Rows from block 6 of the encoder of a small segmentation model, named by matrix and row number. Rows with one number belong to one neuron. Each number is 200 + 30 x the weight over its row's rms, rounded and kept within 0 to 999. All counts start at 0.
Before each neuron's rows are labels from the 100 images, of 14848, where the neuron reaches its largest size: "top examples" is what is common among them. Only what is clearly more common there than usual is listed. The data: coloured fractals of 300 iterated function systems on busy backdrops.
# gate: MLP gate (encoder.blocks.6.mlp.gate.weight, 512x128), inputs 0-127
# fc1: MLP up (encoder.blocks.6.mlp.fc1.weight, 512x128), inputs 0-127
# fc2: MLP down (encoder.blocks.6.mlp.fc2.weight, 128x512, transposed), outputs 0-127

top examples: blue; teal
gate.392,199,225,196,209,214,160,171,266,262,180,175,245,181,184,199,199,194,179,220,169,240,177,223,231,197,202,163,214,195,190,240,203,191,244,177,192,226,173,167,158,218,225,237,182,180,215,180,162,205,206,231,227,181,217,173,215,159,251,215,242,128,225,200,225,200,247,149,187,220,200,198,225,159,167,232,175,161,162,181,203,188,183,207,225,206,202,226,200,241,237,159,201,230,136,270,223,158,273,204,160,186,189,166,212,197,180,134,223,141,222,172,233,177,184,209,164,203,245,213,231,202,163,203,175,187,232,197,153
fc1.392,213,187,202,201,215,199,193,189,227,111,161,169,231,240,239,215,151,180,211,231,242,154,213,230,223,227,159,188,216,173,214,194,214,243,188,161,176,225,234,165,189,193,189,183,228,211,176,180,222,235,156,187,168,180,207,137,249,162,204,217,185,207,224,226,139,182,195,187,223,205,141,174,233,276,253,190,203,184,145,194,173,174,173,245,181,195,175,159,212,207,182,197,208,159,231,232,159,171,181,223,220,170,235,182,178,189,228,179,180,207,181,215,202,277,247,175,203,180,177,198,192,198,136,223,196,244,252,187
fc2.392,179,185,207,226,194,210,144,164,187,309,218,216,169,161,206,181,244,190,206,208,211,249,194,207,214,161,226,193,164,186,203,215,165,152,162,212,233,269,215,200,201,206,166,213,174,229,203,235,153,195,205,225,235,190,203,172,191,213,184,189,222,195,203,149,194,195,210,224,164,194,225,235,195,181,155,251,246,163,208,247,224,195,169,169,204,219,181,216,248,247,188,217,229,233,174,174,236,141,201,189,183,216,188,163,178,243,180,205,203,179,228,233,184,161,200,248,236,199,238,184,185,244,165,249,278,213,149,226

top examples: red
gate.195,118,242,197,228,203,224,206,192,186,193,224,141,165,230,229,199,187,165,167,215,223,274,250,273,234,169,211,130,202,213,209,188,224,219,223,239,213,217,233,203,180,200,143,230,182,205,187,208,201,236,205,226,202,166,151,189,91,199,181,219,206,190,204,185,185,215,199,218,219,242,190,190,232,225,202,268,137,145,241,151,197,197,183,217,193,233,241,194,158,168,211,198,197,171,223,232,210,203,168,176,193,185,193,180,195,247,177,218,181,212,213,160,208,221,200,199,171,189,176,170,236,215,214,226,179,212,251,185
fc1.195,225,214,200,238,194,223,221,208,156,226,260,195,207,232,161,197,252,223,178,205,154,182,225,249,238,211,185,228,183,242,173,174,234,222,196,275,170,175,182,193,164,212,233,202,172,225,109,223,216,230,227,160,141,217,192,193,170,208,211,201,170,262,181,223,190,163,192,177,214,207,218,290,203,196,215,218,204,180,257,250,222,166,187,219,210,141,190,194,193,189,197,233,212,210,237,168,168,223,233,196,204,168,266,207,218,241,190,211,177,205,216,227,271,238,199,173,158,202,178,200,213,209,208,196,180,224,156,208
fc2.195,158,206,175,194,221,174,276,251,246,246,188,188,234,197,190,171,155,235,182,177,219,186,200,167,240,196,221,200,246,224,195,213,191,161,223,207,227,208,216,251,161,184,226,240,173,182,141,210,175,161,198,238,191,189,156,231,193,142,192,166,204,198,183,214,263,212,184,194,202,237,197,179,190,198,195,188,205,238,219,172,225,223,248,171,125,163,197,173,171,171,204,197,240,225,207,190,167,185,193,204,168,236,161,185,225,196,221,255,222,256,132,193,187,207,212,203,225,242,158,165,209,154,236,236,216,220,193,127

top examples: dense
gate.220,209,212,134,169,205,210,203,177,176,200,227,170,225,215,188,154,223,217,168,194,194,220,191,205,251,223,182,188,162,160,176,169,206,180,207,216,212,238,219,201,238,222,173,170,216,233,206,202,200,170,231,155,250,188,203,239,243,181,160,220,223,256,178,114,188,203,161,83,236,222,171,211,131,170,261,218,200,182,199,187,225,180,178,195,158,226,221,192,139,176,232,236,212,227,243,239,209,186,225,202,206,193,170,168,201,210,240,206,187,194,231,217,254,208,213,152,185,210,148,213,212,161,202,214,172,189,206,213
fc1.220,179,172,233,185,207,137,185,201,210,206,164,248,246,197,173,188,184,212,227,182,247,182,194,200,260,241,136,182,190,205,227,189,226,123,246,171,182,153,209,185,200,210,197,198,212,222,230,181,201,218,232,232,181,146,189,191,231,177,162,213,255,225,186,215,163,221,205,257,192,185,228,210,226,168,185,211,213,228,223,171,232,183,174,214,169,239,198,171,116,172,202,157,174,142,192,165,179,262,143,207,153,180,239,190,183,197,143,225,184,177,232,246,197,172,205,213,241,230,210,215,207,245,196,184,176,214,191,162
fc2.220,213,157,246,231,195,216,216,211,154,274,193,187,224,194,186,227,227,189,182,235,201,175,296,147,196,178,257,232,180,194,208,151,249,233,204,189,231,141,183,193,222,232,201,216,209,233,207,201,223,229,197,208,221,206,187,242,178,117,165,227,162,211,220,215,222,253,219,226,158,213,203,163,200,196,219,246,171,157,224,188,212,219,201,215,213,201,250,213,199,169,234,194,202,194,219,205,201,219,162,222,173,182,223,218,227,168,208,160,188,144,157,195,243,195,269,154,211,198,227,218,188,215,193,126,230,225,191,166

top examples: blue; black
gate.15,188,192,208,242,228,147,199,227,199,248,182,221,230,132,195,167,183,183,186,203,187,134,234,233,190,230,167,169,226,208,245,209,157,226,187,199,194,179,176,196,195,219,247,181,237,243,139,208,192,165,191,226,172,230,187,274,168,206,181,248,175,242,171,160,134,233,186,198,204,200,223,203,204,167,251,203,172,170,164,202,172,198,173,248,211,183,232,230,234,193,157,191,177,221,265,231,168,250,196,149,191,213,214,207,230,208,173,215,177,203,189,230,186,150,217,174,177,244,193,202,219,144,211,129,211,195,183,175
fc1.15,140,168,234,191,181,213,216,206,210,230,222,263,187,248,215,208,203,237,206,180,163,176,224,158,219,211,225,178,169,148,184,239,242,208,176,243,209,226,189,202,139,125,157,206,168,204,205,234,214,266,187,209,209,182,186,225,174,181,149,200,203,145,149,239,210,164,217,189,263,210,188,224,199,183,137,174,234,268,213,214,159,217,202,257,200,196,187,222,201,235,224,221,239,232,230,195,202,180,197,132,190,191,238,222,235,186,167,202,227,205,216,193,175,165,234,210,156,186,183,217,228,190,262,205,206,203,169,208
fc2.15,282,180,152,189,149,216,196,165,180,155,195,179,245,201,168,214,212,184,199,219,206,185,210,169,248,221,179,219,259,219,220,150,131,194,239,169,195,161,206,209,214,192,202,234,202,216,245,200,178,185,153,230,134,221,228,245,226,233,201,183,210,268,231,208,182,255,172,171,139,216,225,161,187,179,222,198,178,191,199,198,219,220,202,210,216,208,259,239,219,182,236,227,198,128,242,185,213,219,205,170,155,204,192,204,182,229,161,196,194,215,180,235,243,235,226,234,201,208,215,182,238,225,178,219,226,160,255,213

top examples: white; pink
gate.203,192,164,221,217,181,209,157,201,243,208,205,207,193,200,196,164,242,234,182,223,163,206,203,216,240,217,233,210,180,127,198,180,159,235,232,265,187,170,210,211,210,186,226,183,173,239,225,206,197,179,167,180,200,169,169,261,225,220,196,221,237,215,263,179,129,205,185,209,189,212,210,187,239,285,219,149,215,215,176,198,152,162,190,188,110,225,238,191,219,209,184,167,179,180,204,190,212,208,221,199,193,197,163,183,194,163,193,193,243,108,199,258,186,223,199,192,187,216,181,177,190,178,199,146,254,226,211,239
fc1.203,205,188,214,185,174,233,220,205,171,215,214,203,218,147,213,190,212,228,183,187,225,233,253,231,160,232,231,229,209,254,181,215,230,197,197,222,202,151,185,196,183,213,196,183,157,98,173,214,167,178,181,208,179,213,205,163,226,234,217,206,170,187,204,183,192,187,213,236,208,176,210,203,302,213,202,167,206,184,233,238,252,216,195,269,181,224,246,184,188,231,140,211,192,205,216,288,194,179,204,227,233,243,191,145,172,176,190,170,192,169,165,164,225,195,164,230,230,259,193,195,171,179,214,216,171,250,191,226
fc2.203,186,208,163,181,165,223,142,175,183,204,236,240,225,211,190,201,235,198,194,228,189,179,163,233,220,226,187,193,149,240,173,218,209,194,173,173,136,262,241,172,199,184,165,178,185,192,192,229,184,184,154,245,169,205,177,177,217,213,218,253,179,218,181,137,175,161,224,242,200,229,226,196,235,225,210,207,177,189,203,221,191,145,184,200,119,172,180,175,175,228,233,182,219,194,173,235,172,227,210,200,304,189,234,203,197,174,180,198,144,249,179,196,211,186,172,245,245,182,209,210,219,221,241,210,208,223,227,269

top examples: dense
gate.75,158,175,179,244,218,200,146,112,243,202,179,198,213,213,236,177,226,216,254,159,206,243,211,179,192,246,195,169,239,195,208,162,218,221,213,184,209,182,185,252,165,204,179,184,186,223,164,174,192,258,210,216,232,201,210,179,173,207,195,219,186,202,191,194,117,191,192,159,149,226,212,203,192,187,232,256,240,179,209,193,198,219,224,178,178,172,250,178,205,179,174,218,192,222,248,259,182,204,236,167,212,212,180,232,273,220,167,193,173,212,294,204,222,218,166,228,148,235,212,193,199,201,191,219,202,254,208,233
fc1.75,241,219,233,198,186,185,267,242,152,187,234,159,140,189,161,175,194,167,189,184,208,174,189,197,252,187,240,259,146,181,215,214,224,139,198,235,138,192,171,197,220,233,193,200,231,174,225,190,196,240,220,239,188,212,219,155,207,188,202,185,174,201,202,170,212,215,215,250,184,175,206,201,200,143,257,170,170,242,207,231,185,237,156,213,195,175,235,234,237,193,227,206,191,191,224,226,236,229,166,199,211,108,173,188,191,201,248,193,219,192,247,178,200,198,202,157,245,200,222,237,223,218,232,187,145,250,173,201
fc2.75,211,180,162,171,154,178,177,146,197,218,199,148,183,210,238,201,237,157,167,197,182,169,238,147,206,217,182,215,177,217,199,255,181,200,210,200,241,200,177,197,215,214,217,245,169,203,213,250,224,165,262,255,201,151,184,176,146,115,184,190,191,215,212,235,154,243,161,204,180,267,222,222,235,160,249,220,178,228,175,185,209,185,167,202,204,194,169,203,196,174,178,194,220,213,236,197,209,258,190,179,159,147,199,194,187,233,246,149,197,179,243,196,183,213,190,188,240,227,275,216,193,178,202,206,191,244,226,183

top examples: red
gate.176,212,197,182,172,163,194,200,157,226,153,217,175,177,213,184,209,197,217,194,235,195,209,225,186,196,224,194,208,175,212,144,180,229,190,162,182,202,194,195,218,199,210,250,157,251,276,221,209,176,179,204,186,172,201,151,160,239,138,163,177,184,182,183,201,220,196,131,241,199,156,268,190,209,184,195,216,203,204,181,205,152,262,197,211,149,185,232,192,250,155,230,229,251,272,208,222,163,220,188,217,148,203,204,244,212,229,207,158,207,174,170,196,228,185,202,226,281,230,244,197,196,194,207,189,264,206,230,168
fc1.176,143,192,222,186,246,262,229,185,196,240,212,134,197,187,235,186,200,169,220,179,207,226,190,183,193,176,194,200,173,228,238,230,245,216,230,175,200,206,184,197,184,215,223,171,177,184,207,240,168,186,192,240,173,230,195,172,180,190,186,198,179,207,242,223,251,229,149,187,203,157,186,173,216,230,252,259,201,215,228,212,171,201,233,186,152,208,177,162,187,153,164,200,280,213,181,256,226,223,151,206,190,154,155,191,185,231,152,169,198,181,232,216,240,197,203,258,215,220,161,178,255,265,256,213,217,186,169,219
fc2.176,164,256,165,223,218,176,204,181,237,176,213,177,191,199,251,194,192,198,182,164,188,154,189,145,199,169,177,159,182,175,248,208,149,213,233,188,173,195,144,203,223,215,174,154,188,181,274,187,200,250,172,181,213,182,194,185,193,276,190,204,249,192,217,211,194,245,185,195,206,237,186,158,175,217,205,183,205,238,202,224,197,262,244,217,240,228,291,169,203,171,141,195,207,189,214,192,223,251,170,164,233,184,178,201,171,165,158,208,221,234,211,176,199,203,262,226,220,182,216,241,189,223,198,220,208,137,173,198

top examples: white; yellow
gate.190,220,212,198,185,135,187,177,181,146,214,181,189,196,171,244,265,191,175,200,197,176,227,158,207,188,156,202,207,200,209,212,185,215,232,196,203,184,202,198,184,194,150,195,185,186,252,173,174,215,221,200,175,181,147,167,236,214,229,192,154,255,233,153,194,157,138,228,185,210,196,238,174,197,221,244,222,174,158,203,205,227,196,172,207,216,203,209,248,217,208,163,134,153,172,175,102,263,148,208,151,203,210,209,248,216,185,158,197,208,231,182,188,228,238,165,195,201,182,168,180,195,214,207,226,268,195,183,152
fc1.190,226,240,187,192,235,173,248,172,161,183,237,214,226,193,224,154,184,170,179,212,194,217,267,201,229,192,166,207,215,258,182,232,179,188,250,191,266,206,180,248,201,176,238,117,203,193,162,215,151,191,222,216,173,199,220,173,175,200,243,248,189,220,176,227,155,215,225,197,194,208,179,229,234,150,176,224,199,197,231,222,197,175,200,216,223,230,215,198,187,218,202,199,156,215,178,226,215,292,172,182,175,214,249,206,170,203,142,211,159,225,193,196,212,196,127,186,150,208,196,202,212,159,244,260,193,210,247,191
fc2.190,178,225,173,184,214,169,213,175,186,179,196,163,197,202,182,185,171,226,200,195,165,240,221,150,189,180,185,209,134,215,192,184,212,195,199,199,152,243,192,241,240,178,245,215,212,225,58,200,186,159,161,179,180,208,117,188,185,214,163,228,215,212,194,161,195,209,211,205,215,191,217,216,193,227,223,174,189,193,192,185,186,139,190,180,250,212,217,188,163,202,208,185,249,231,207,162,178,166,225,148,262,226,178,205,167,225,168,179,221,249,232,250,202,173,220,176,196,203,202,170,178,192,168,129,217,172,227,178

top examples: blue; black
gate.30,248,195,178,192,240,204,202,203,175,175,203,209,164,148,204,259,237,190,217,174,236,150,197,222,161,233,139,170,195,179,188,222,165,232,200,174,205,212,156,197,175,209,231,185,208,203,139,169,197,184,235,197,180,271,174,211,169,176,181,279,166,221,226,164,173,168,180,257,195,178,201,194,152,162,228,178,178,155,212,216,227,234,251,278,235,197,227,202,245,180,183,261,210,183,249,211,186,222,224,167,212,217,186,214,247,182,222,209,207,233,185,197,193,158,227,187,188,243,123,191,189,214,199,170,191,216,195,209
fc1.30,157,228,214,204,180,156,211,218,157,225,213,156,146,178,196,216,222,163,181,209,182,190,194,201,209,226,174,181,186,220,160,212,212,193,192,250,231,188,223,170,146,154,220,143,198,202,228,216,206,211,236,218,221,171,251,251,206,246,197,210,193,219,202,149,233,276,232,192,180,235,191,197,137,209,140,212,216,189,218,170,193,233,228,151,207,279,213,224,174,218,216,235,210,212,222,220,134,258,243,190,181,210,167,222,152,216,170,222,197,170,218,177,232,178,169,207,166,205,231,176,245,210,230,163,162,157,165,212
fc2.30,211,152,193,144,171,186,174,217,211,161,181,214,265,237,178,203,173,211,150,186,224,199,215,283,237,157,156,192,267,185,198,191,222,167,242,183,192,152,217,221,212,201,217,237,206,159,187,173,164,186,202,182,184,178,150,208,182,196,181,174,211,159,180,257,232,127,237,210,175,208,204,219,235,160,252,208,154,237,238,175,135,188,240,232,217,156,208,204,221,144,187,224,156,175,182,210,204,213,187,236,186,213,196,207,253,181,231,258,167,224,166,179,192,234,196,174,224,208,206,224,204,197,224,169,194,197,216,178

top examples: red
gate.14,222,247,163,192,217,224,181,174,120,204,194,200,197,175,243,182,176,169,176,255,167,216,157,201,185,240,152,197,204,210,158,162,225,192,206,206,201,209,223,161,202,218,159,210,222,261,190,141,191,219,198,225,205,168,166,163,185,225,259,185,249,202,220,201,115,265,184,244,215,191,210,128,203,209,193,148,251,190,201,237,200,223,244,205,192,206,200,182,260,176,227,219,155,192,264,207,193,206,224,247,225,197,216,207,230,283,232,176,201,180,218,205,181,201,200,195,210,195,191,200,181,169,232,182,213,174,184,182
fc1.14,198,171,210,246,197,208,183,168,192,182,178,163,193,227,195,193,184,130,174,227,151,182,192,182,167,219,198,201,178,182,246,172,280,188,176,218,191,176,239,168,185,209,223,139,214,239,143,190,221,166,167,118,195,186,206,257,175,196,169,219,210,212,197,225,176,177,191,206,177,203,229,206,147,198,193,161,207,174,162,268,179,202,196,292,226,177,192,201,148,194,186,154,170,247,195,259,234,189,218,194,176,202,212,197,216,229,186,240,229,156,258,177,235,202,195,234,168,190,149,208,229,190,187,209,225,234,191,207
fc2.14,200,218,229,233,109,230,210,245,205,210,191,207,179,221,203,201,173,168,246,179,226,188,226,175,156,210,220,189,192,238,213,188,235,153,211,241,146,145,203,161,188,215,221,198,173,204,188,193,230,221,185,178,161,205,161,187,153,191,132,229,166,188,191,193,214,216,240,270,200,237,222,233,183,155,165,186,144,181,172,183,176,189,225,192,235,155,266,184,177,215,236,252,232,164,177,206,200,173,244,180,228,191,145,211,223,194,176,195,195,237,199,218,158,215,206,249,205,219,176,250,229,215,208,208,254,248,238,205

top examples: blue
gate.481,206,218,243,196,276,199,156,215,274,224,196,198,221,198,200,239,191,234,196,146,253,177,210,205,186,196,185,198,223,191,234,170,211,225,198,183,196,221,190,179,173,222,196,157,193,212,152,157,211,224,233,152,191,238,202,240,168,180,191,234,193,235,169,203,180,241,200,192,213,157,195,169,162,220,198,170,251,120,231,225,211,165,221,190,163,203,145,208,231,177,184,133,150,180,248,224,163,232,225,206,252,199,204,184,196,233,175,240,168,186,217,155,184,239,251,207,233,256,161,187,214,198,170,181,206,254,216,192
fc1.481,198,155,160,202,194,168,200,193,187,187,185,186,151,247,239,240,138,204,187,203,224,220,190,207,211,236,152,199,213,193,255,213,210,214,208,176,209,189,196,206,224,174,245,233,182,216,201,191,171,243,178,184,179,164,192,200,172,187,218,188,215,153,177,198,210,218,163,228,245,242,179,193,241,201,204,193,237,158,195,200,229,219,186,247,207,207,239,176,258,196,206,106,176,146,171,226,202,151,233,221,164,166,173,204,219,188,169,191,116,185,169,155,243,204,184,215,250,249,198,251,162,133,162,172,184,230,174,195
fc2.481,190,211,225,200,184,248,216,194,197,207,160,213,161,206,170,189,205,240,230,209,161,183,136,235,234,156,239,162,218,222,220,197,171,246,218,178,195,255,241,183,175,246,226,178,209,188,199,223,240,142,176,233,221,216,237,253,219,229,210,250,208,213,221,203,149,209,221,172,216,219,211,161,127,188,153,251,193,182,168,182,194,204,227,211,166,196,208,184,195,188,156,232,204,253,188,168,209,172,204,160,200,257,218,251,198,234,225,207,204,205,207,223,196,174,217,132,230,161,168,164,169,212,167,264,248,197,149,180

top examples: white
gate.4,114,208,161,215,236,186,216,200,252,178,214,216,183,208,165,218,167,212,190,190,207,238,223,243,192,150,160,170,192,205,218,171,209,226,208,257,177,197,270,200,190,232,173,206,153,185,220,219,176,200,191,158,202,197,156,149,242,240,252,153,215,206,182,231,164,203,222,215,210,241,150,170,194,153,182,198,217,198,265,205,255,175,180,229,167,261,135,255,215,222,174,180,177,216,203,205,164,250,205,206,168,226,189,192,174,206,265,183,181,164,194,212,174,214,193,180,182,263,198,188,217,205,212,176,197,196,213,241
fc1.4,241,194,205,179,227,175,211,231,164,186,206,129,196,229,186,178,214,239,246,191,220,183,211,206,142,211,196,192,225,223,162,153,188,177,166,204,182,163,167,180,217,248,162,207,177,179,150,236,193,206,188,189,184,152,166,233,207,228,194,180,139,170,215,149,199,194,167,169,170,197,216,189,204,187,196,211,220,165,215,177,209,173,203,149,189,169,194,213,192,180,165,243,204,185,218,189,215,172,215,215,185,228,306,154,172,214,250,238,195,211,207,201,216,248,208,160,270,133,150,170,203,196,196,194,131,163,235,167
fc2.4,213,214,219,231,197,219,158,104,208,205,208,251,167,167,232,216,193,215,186,246,185,208,165,172,179,237,102,129,220,213,193,191,193,180,189,170,198,209,205,220,217,204,187,235,186,193,242,215,226,197,163,180,210,211,227,234,195,229,197,221,234,208,165,207,140,159,205,237,200,190,189,161,183,197,211,210,151,202,206,190,244,218,222,204,239,177,204,249,198,171,231,200,250,222,228,220,187,185,176,180,207,209,163,219,184,238,166,189,131,192,182,250,180,181,213,205,115,183,227,142,203,151,252,234,226,201,203,241

top examples: red
gate.103,201,226,234,231,172,202,166,245,196,148,199,210,142,178,239,197,227,223,189,200,190,207,169,189,191,206,235,216,218,191,240,163,168,202,221,130,187,180,167,152,177,219,181,223,234,236,193,200,247,238,154,179,202,219,206,151,161,173,257,142,240,199,230,175,171,222,164,228,195,241,208,162,197,207,181,173,193,226,251,214,231,239,174,253,184,185,160,190,175,209,168,193,190,240,163,217,252,227,212,204,181,216,199,276,252,211,176,196,252,193,203,174,162,199,179,176,183,230,259,153,220,226,174,158,193,182,220,244
fc1.103,202,177,203,192,209,222,264,209,202,231,148,170,220,209,233,221,176,150,194,210,198,156,160,197,205,213,158,187,234,208,175,215,272,174,151,170,148,226,202,260,192,263,256,242,195,210,210,178,173,194,219,216,172,196,193,170,142,168,165,194,198,145,260,227,236,235,209,264,247,114,196,198,196,197,192,163,234,181,216,184,202,203,203,194,215,183,196,209,174,219,193,208,230,223,210,205,169,229,195,210,206,229,196,216,195,253,207,226,191,209,225,161,221,246,220,200,251,173,213,231,225,172,216,194,146,157,229,140
fc2.103,173,164,225,252,186,225,212,204,209,229,218,166,186,187,171,191,220,178,238,215,185,265,159,226,164,198,163,215,218,201,185,216,217,182,173,276,193,221,200,180,195,178,224,210,190,199,198,147,210,170,190,236,217,192,187,190,203,205,217,218,199,183,237,224,219,226,199,236,170,197,215,255,157,229,242,144,141,223,187,176,190,236,205,253,230,221,154,192,217,147,211,279,272,147,197,221,176,213,239,166,242,151,168,218,192,182,223,178,214,227,253,193,198,151,209,174,237,258,184,187,138,215,203,177,156,211,201,182

top examples: red
gate.293,217,188,235,196,206,161,217,206,129,195,222,231,229,164,235,172,238,189,219,232,164,238,212,107,230,216,210,240,187,157,220,184,137,251,240,215,139,218,203,190,240,184,222,151,217,257,161,198,225,241,227,230,188,203,224,211,187,230,191,222,212,228,206,207,219,183,187,198,200,194,190,185,200,185,219,209,240,239,240,225,242,215,206,186,187,223,205,133,168,139,211,164,204,197,157,186,205,206,164,227,136,190,175,216,191,214,190,129,174,222,188,161,249,164,206,178,193,205,189,200,226,229,231,230,246,154,197,226
fc1.293,186,186,210,204,182,228,211,217,160,196,194,135,223,142,275,230,207,216,209,219,225,206,237,136,195,182,212,247,215,183,190,187,141,162,164,225,224,207,149,197,177,174,239,254,176,193,162,248,211,251,228,181,216,231,260,164,207,210,193,183,267,181,190,219,160,175,198,179,172,220,183,198,241,162,225,198,173,215,204,177,151,218,197,261,191,244,201,164,244,195,201,211,183,174,221,178,221,208,174,192,179,165,223,194,211,208,250,219,273,170,154,210,230,205,237,151,215,187,201,196,214,211,200,220,219,272,173,224
fc2.293,182,285,174,178,232,175,204,197,170,227,195,245,155,181,199,196,204,211,201,219,236,211,230,171,176,219,209,251,244,160,146,188,211,208,216,216,229,150,191,220,171,190,246,225,190,237,174,196,215,193,191,222,183,222,230,191,171,242,251,198,234,229,182,250,242,201,221,159,220,234,190,219,221,177,230,179,235,160,277,211,220,177,148,176,198,196,220,170,180,219,194,153,188,207,200,244,171,185,186,192,154,196,206,205,196,163,217,200,209,197,204,269,152,239,193,219,193,126,264,174,179,198,205,183,187,198,147,122

top examples: blue; black
gate.494,213,237,195,190,209,204,213,241,222,190,212,212,179,217,219,228,184,171,190,175,211,166,196,199,210,231,177,193,191,164,191,145,198,197,162,194,188,184,172,218,164,277,228,182,226,230,173,137,198,181,254,207,206,195,193,283,189,236,163,249,181,172,194,198,192,177,168,214,244,205,183,214,156,165,217,152,145,198,177,203,199,167,223,270,216,176,237,198,225,175,146,247,228,141,209,204,166,251,223,188,194,177,198,239,215,224,167,212,165,257,190,246,164,160,232,231,227,224,135,228,194,176,209,179,163,254,202,215
fc1.494,230,228,227,218,211,231,206,208,209,164,160,162,145,234,176,204,224,217,222,246,223,227,248,239,143,198,197,191,237,254,216,188,168,211,222,163,133,221,196,214,205,205,195,245,209,219,226,204,199,190,192,192,219,177,239,202,169,173,200,239,169,234,166,214,209,147,178,224,136,175,172,150,240,254,241,215,155,177,228,174,220,212,218,220,168,214,158,209,131,200,214,233,221,244,188,233,183,193,179,157,187,196,264,207,144,228,227,209,175,218,257,237,210,227,242,167,181,236,209,215,211,184,146,224,180,170,225,202
fc2.494,145,183,220,147,231,164,219,165,187,230,228,193,224,185,193,192,245,132,201,151,200,182,248,215,199,185,161,188,176,197,218,194,265,193,204,240,255,186,241,225,182,252,214,176,184,225,140,211,153,169,186,227,240,215,164,163,228,179,232,204,206,141,213,201,187,235,187,142,227,207,208,237,187,187,156,228,263,239,200,230,190,223,149,139,211,187,253,178,242,197,204,192,221,198,172,212,187,212,192,217,217,205,179,244,229,198,173,223,200,192,163,149,202,203,181,226,193,167,205,177,207,219,277,185,243,232,187,177

top examples: white
gate.318,213,218,227,241,214,189,227,203,229,205,178,219,217,195,199,177,181,216,202,220,227,211,184,179,137,212,202,220,211,229,193,200,184,193,226,129,196,198,151,226,231,135,260,204,209,225,214,170,144,192,196,220,216,188,188,187,252,193,194,221,220,197,167,213,199,205,129,186,204,177,142,189,237,230,199,200,201,223,202,216,154,202,241,244,137,172,167,140,230,207,201,170,263,216,143,221,198,190,167,187,173,198,190,155,172,141,200,192,186,235,169,179,233,230,207,221,246,249,190,232,113,203,140,197,237,170,213,169
fc1.318,259,198,204,194,197,171,218,226,215,211,205,182,176,203,244,200,256,146,213,201,258,190,222,214,193,190,256,201,214,195,197,224,161,224,176,228,227,187,174,226,215,195,256,188,265,233,174,202,215,176,205,159,181,203,259,198,189,218,243,269,202,116,197,173,221,159,120,155,211,179,244,200,204,171,189,224,172,188,205,201,142,192,220,201,166,174,199,210,230,179,204,145,191,233,242,139,176,260,197,190,192,164,209,164,222,228,157,193,233,186,201,174,140,201,213,193,153,222,193,221,237,204,239,203,207,182,192,226
fc2.318,206,219,221,195,232,196,214,191,197,201,194,181,197,197,212,136,228,155,213,171,144,197,196,173,182,168,174,203,183,193,217,184,191,230,133,191,177,212,199,192,208,211,236,174,193,279,79,201,192,209,251,179,239,228,235,164,247,204,236,192,161,214,132,148,181,192,182,188,199,177,209,202,207,230,189,201,238,219,186,227,157,213,191,216,178,194,193,222,162,194,210,165,221,206,246,195,201,217,255,178,250,212,218,203,181,206,218,199,177,200,226,281,231,200,178,219,215,176,187,233,168,184,158,199,158,205,105,217

top examples: red
gate.24,211,201,202,167,204,230,206,226,215,119,209,221,208,192,200,172,189,264,230,150,217,216,178,192,224,249,237,212,218,199,225,242,189,179,246,179,173,207,179,211,181,230,222,164,175,175,198,188,176,175,207,226,154,223,210,194,213,195,220,199,155,182,147,165,203,228,252,209,194,245,235,203,266,205,226,218,202,186,187,205,174,191,209,203,211,242,257,156,186,235,197,167,124,239,193,204,157,190,167,142,216,169,218,192,188,195,165,230,253,175,256,259,217,145,138,196,226,207,165,243,202,255,231,239,197,193,203,215
fc1.24,180,173,205,212,206,234,198,188,177,209,191,196,177,182,187,177,195,214,231,195,226,232,189,201,172,197,229,167,146,185,221,158,142,187,208,226,252,221,201,257,232,148,227,205,189,222,163,191,204,273,174,180,210,158,161,243,205,202,164,209,191,182,253,157,187,186,157,207,222,162,187,180,215,206,247,181,173,162,166,215,244,213,166,155,150,231,211,252,214,197,246,220,192,194,139,159,211,210,223,188,189,231,179,213,187,203,188,101,192,223,258,247,176,183,182,180,146,194,188,171,233,220,181,146,224,191,218,251
fc2.24,222,208,203,253,156,201,218,193,261,216,220,205,221,160,224,184,237,214,133,202,155,205,254,201,181,211,184,246,217,216,236,199,203,179,169,162,202,218,238,184,167,235,151,197,177,156,172,175,182,167,210,179,166,234,226,154,189,222,172,204,164,208,247,241,182,186,193,210,205,168,176,209,147,221,242,195,271,194,205,176,202,232,216,223,160,217,232,174,240,177,143,162,232,241,220,205,179,175,230,198,226,205,198,237,224,162,208,175,243,190,212,141,197,215,239,167,122,209,227,235,202,149,195,219,167,201,221,145